A small self-supervised image encoder, trained from scratch.
Model: 32-pixel images, depths [3, 6, 3].
Rows from block 8 of a small self-supervised image encoder, named by matrix and row number. Rows with one number belong to one channel. Each number is 128 + 24 x the weight over its row's rms, rounded and kept within 0 to 255. All counts start at 0.
Before each channel's rows are labels from the 100 images, of 14848, where the channel reaches its highest value: "peak on" is the class under the peak. Only what is clearly more common there than usual is listed. The data: patchworks of several textures. In brackets: how many of the 100.
# convs0: first 3x3 conv (model.blocks.8.convs.0.weight, 96x96x3x3, each kernel summed), inputs 48-95
# convs1: second 3x3 conv (model.blocks.8.convs.1.weight, 96x96x3x3, transposed, each kernel summed), outputs 48-95

peak on: cloudy (75); marbled (25)
convs0.49 [123 121 148 163 111 135 116 116 169 137 151 135 125 139  87 134 119 123 126 110 187 131  64 128 136 115 152 123 123  82 112 126 162 147 103 151 171  83 137 129 153 131 116 121 151  63 123 134]
convs1.49 [131 107 153 123 106 107  93 119 155 136 134 117 120 114 172 141 120 120 114 118 119 156  84 151 154 126 103 110 120 127 123 137 116 158 152 103 181 106 114 133 108 130 151 116 133  51 123  51]

peak on: zigzag (41)
convs0.29 [203  45 140 134 133 128  87 121 102 129 133 123 131 129  86 116 126 145 128 144 129 117 149 137 119 115 115 123 146 110 121 114 100 155 124 131 105 143 127 119 167 132 168 133 119  95 159 171]
convs1.29 [121  60 135 136 120 120 175 131 112 133 122 145 120 120  92 134 130 134 126 120 125  77 135 141 117 125  98 132 119 120 127 122 158 125 134 125 100 128 125 119 117 120 119 133 134 158 119 139]

peak on: rays (25)
convs0.15 [146 177 166 142 114 139 129 109 126 123 110 144 133 124 141 189 143 134  85 136 141 137 144 131 131 142 147 112  93 159 115 136 147 197 122 124 118 107 132 174  94  85 122 137 145 165 163 178]
convs1.15 [100 116 115 107 124 140 134 120 119 135 112 111 154 135 137 110 135 126 133 171 142 143  93 119 121 138 116 138 137 146 137 123 129  66  77 133 134 126 132  74 175 187 146 121 102  86 139 127]

peak on: crosshatched (81)
convs0.13 [127 132 124  68 110 138 145  97 151 110 125 138 108 134 124 129  89  81 105 111 137 118 136  94 159 140 169  93 107 126 124 107 121 124 118 131 176 113 126 126 112 131 131 117  93 115 146 140]
convs1.13 [125 113 150 102 145 132 161 156 103 161 155 148 123 109  86 125 125 146 111  78 141 155  82  97 143 112 108 112 107 130 135 150 109 122 140 141  68 175 133 116 125 169  73 123  71 131 144 147]

peak on: rays (45)
convs0.81 [138 162 103 120 137 132 127 142 107 124 123 107 113  62 128 119 133 126 146 130 127 129 113 127 108 114 153 119 152  96 122 117 144 143  94 132  89 166 129 127 134 128 158 131 206 180 142 122]
convs1.81 [121 135 118 129 116 115  81 134 110 128 140  58 123  42 153 156 132 127 109 138 110 148 140  96 116 126 136 130 137  78 126 125 105 123 144 117 114  96 124 129 127 110 141 134 105 142 147 163]

peak on: cloudy (29)
convs0.4 [114 112 115 139 108 180 138 111 146 161 182  89 104 118 124 104 111 131 153 103 183 110 102  97  86 131 110 129 103 129 128 123 137 109 104 156 137 139 120  94 132 153 110 128  94 117 142 109]
convs1.4 [109 135 164 105 162 132  99 129 108 161 138 147 127 137 127 134 125 150 140 123 165 176 160 150 137 125 150 121 117 153 136 106 193 139 126 161 194 167 143 135 144 146 121 121 147 142 112 102]

peak on: cloudy (35)
convs0.78 [136 132 145 157  94 116 156 120 162 131 128 128 113 132 136 132 122 104 112 138 106 133 165 142 144 167 141 139 112 164 151 130 123 126  60 137 148 130 113  44 128  87 131  97 131 135 130 113]
convs1.78 [171 133 126  66 175 144 121 123  77 140 127 121  99 120  97 131 126 140 135 115 124 160 127 100 126 103 125 104 104  88  92  90 178 132 151 123 131 124 141 123 108 103 133 151 110 136  96 126]

peak on: rays (45)
convs0.20 [139  92 102 115 146 164 102  79 108 152 146 128 128  96  88 116 103 121 177 136 144 155 114 107 122 118  92 126 136 135 130  99 151 167  89 171 104 120 133 118 126 129 125 112 127 172 146 121]
convs1.20 [113 144 158 122 136 133 172 103 131 139 122 104 116 163 114  99 142 133 116 129 144 146 123 152 120 124 184 109 101 117 101 127  66 142 145 142 174 109 141 140 127  84 168 141 131 191 107 146]